Rows from block 6 of a small spectrogram flow-matching model, named by matrix and row number. Each number is 128 + 24 x the weight over its row's rms, rounded and kept within 0 to 255. All counts start at 0. Numbers have three digits each.
After each channel's rows are labels from the 100 clips, of 14976 (inputs lightly noised), where the channel reaches its highest value: "top examples" is what is common among them. Only what is clearly more common there than usual is listed. The data: chords played on synthesised instruments. In brackets: how many of the 100.
# convs0: first 3x3 conv (model.decb.0.0.convs.0.weight, 128x256x3x3, each kernel summed), inputs 86-171

convs0.119:104166108148128124095143123166113125122131141116143101116107131117143108091130193102123108143139164110064130154151126126125115145119121168137118116120192068130117145115135126119161133128126090095123115162117238183141101114161136149129126134136105103149111127
top examples: arpeggio (79); marimba-like (51)

convs0.23:139165100154144141164106105133129132149120151167114165133170130210163135134185124121121164128118141127044158097112185185146173104140095081133134165116121129108097105113116102133111106143143148162100130125124164121119100125109103119130117108135127115147121159
top examples: arpeggio (100); playing: arpeggio down (55); instrument: plucked string-like (32)

convs0.7:141122125102054118165120182109137127123123124158103137165137106070122115141144100121123142072140120142092119076132123127115158123181143134132137054140138151139124107147149119167106091143126140098138153127118129120108144110102135125153106109092120101133136102
top examples: arpeggio (76); marimba-like (57)

convs0.26:157135160148113119154116110088143129106098095121083147167203132118142120149123110105159130065065139127131092149170128148152138104137146081145104172133120139159098100094122145127125132132135150116139128136161145142175123115131155108132131137123134139113115115
top examples: arpeggio (95); playing: arpeggio up (59); instrument: clarinet-like (29)

convs0.125:133133110113149133171155069106092131089101112128162103105150105147110167115112097140115108145103125152126108114142150113126164129128125128121126106129134138173118109140104111158129123104120122120147147105136084173166117145147130127170047085096121135136110092
top examples: arpeggio (96); organ-like (33)

convs0.72:103132096109103123142144104131153128114115108127121103153088151095139157130150109141111103138123106130165114143104119127101141143158124124147131139120120118104090107136111126123133116149127160164160109131124094111140134152169088110173092137125125154140125127
top examples: arpeggio (99); playing: arpeggio down (83); instrument: clarinet-like (30)

convs0.44:127127150172171102094148177130099134133150090124159131162149161156099138138124084175095137126090099164117101141080107170098181132118116127153122101154153127131125115091131132131121134133105126127136137145119140133182147133142136132123134140123109129136125124
top examples: arpeggio (99); the note C (96); playing: arpeggio up (67)

convs0.24:120127138105119131136116169018123122141107138101098116145094122132135129074147114140150140119112121105119118130133130169105124133122106154136111123136120133138151131133137122131134116110133134132127131129149119153139130167122138128137130113143136133137120127
top examples: arpeggio (100); playing: arpeggio up (73); instrument: plucked string-like (42)

convs0.97:101151104133126068091125139099080116115150179143148155096168068126141149127107097137106098171139128140125103128111134172123128112139134122141142126121166115111120116111117137162107108141124118141103140132094141111111119134135132116164135115125111126115121102
top examples: arpeggio (78)

convs0.91:077111116145128143118137149145122126159104109152188110022146149102129117089108106118110169116081127101142104096106112108102124135125112108128148102125129117114141122137135119132087143124144144145141136143132105111120119111119116139124110157098132108123108123
top examples: arpeggio (100); plucked string-like (37)

convs0.90:126157140120128143082132126141150127148136155142137132135098157062128090188107115179136116132099128133103114136124068086094165141118127141112126130148122108135135148116125129103115117148115106165108131154126111118122140113122146114114116119119115147138121125
top examples: arpeggio (91); the note A# (67); playing: arpeggio up (55)

convs0.64:076162099123193108108099151062128125115093147193155135097198148127069103116115129109163124156087092134106153101099124081113094120094143109110134126131133106131139103148144130111153119129139144110120126116130132094126142108165138127151111141130127096132124151
top examples: arpeggio (100); playing: arpeggio down (96); instrument: electric piano-like (27)

convs0.58:139091133109143102125130137081141125144135128069145106151157151162127118127124103130127146095076140116145116151131083157103170114110165113131164121127080119128135119124136128138152143136131160113096114125129074075141141089149080123125120153136112120116134136
top examples: arpeggio (84)

convs0.59:122105140077095163184088108145146130132140167089148102127123086126122127069091161136079110126147142115107118130101130148137126136137110123111120161118127120120158113152117103115159117144125114120133138144136119137126094132114158136114082110134154155122161107
top examples: square lead (72)

convs0.22:115182098148142094120155196101090130151137136127130122085143100156110102141123182104121138158156102179056127123067118133151129127118177172102122158121143150130114148117156137118153134119138119134104125113104124094115127083160104132128120132100135132114152135
top examples: arpeggio (92); electric piano-like (39)

convs0.96:106101119136119109102124135151087130099122108145053157099159153102184176171192118150152163117095095117086102120103174134130191144103134157082132126108136145139137093127156138178117139126123125120137119106102120109139112125120111119120159113109154123131134153
top examples: arpeggio (93); playing: arpeggio up (53); text has "string" (46)

convs0.65:131162121117097158155153140111144130155110044163116152108186151137094136155141124138130173134118114155165112117171133121147144109133123116152129179163180129137124120112126123152128081157132115118139123153113145128131139116135156120150122113165155144134111121
top examples: saw pad (32)

convs0.117:135157128146168138079113117136097130144129127122113129083137127193145056103116127149114152147124128123112123135090139093055088134092138121136104131124154129115119113143140127132118149145122093130100140138143117124171149126149118108155130013092141137104128128
top examples: arpeggio (100); the note C (69); playing: arpeggio up (54)

convs0.98:139141112149164104124118118139113123120102156133084115143088156152024123151119140156097058118058101135040132145143139132119150152123129117114113153120155124159107136107123145139134137100136124123123125114111142112134123135099122122112135137163136111114118113
top examples: arpeggio (97); playing: arpeggio down (76)

convs0.83:095132110140093078181124109142126130143134086152123114111152140033137112129092109134111157144101127127119129128156138134096171155114132127127103122110124130188128114141150136130125123139148108112136106126130139120085154118119125106148125115079121127129116131
top examples: arpeggio (90); the note G# (74); playing: arpeggio down (58)

convs0.104:143116114111138101134071145181157135146136156113178108150145120129147135144135163133152130132175182109122142138096108142146106120114124146130122129097115122178110124136125151153128132156116119185110131123121108132148136146163085111150119126136135107141125134
top examples: square lead (56)

convs0.11:128140144081134122135167121133093127127139105139099119149134069132120139011141155137095090135201121107129123094121169131161131121172117104101137126130133078094141121113143156146124123119138112145148136136164087153150142138122122132126179132181131152122142128
top examples: marimba-like (84)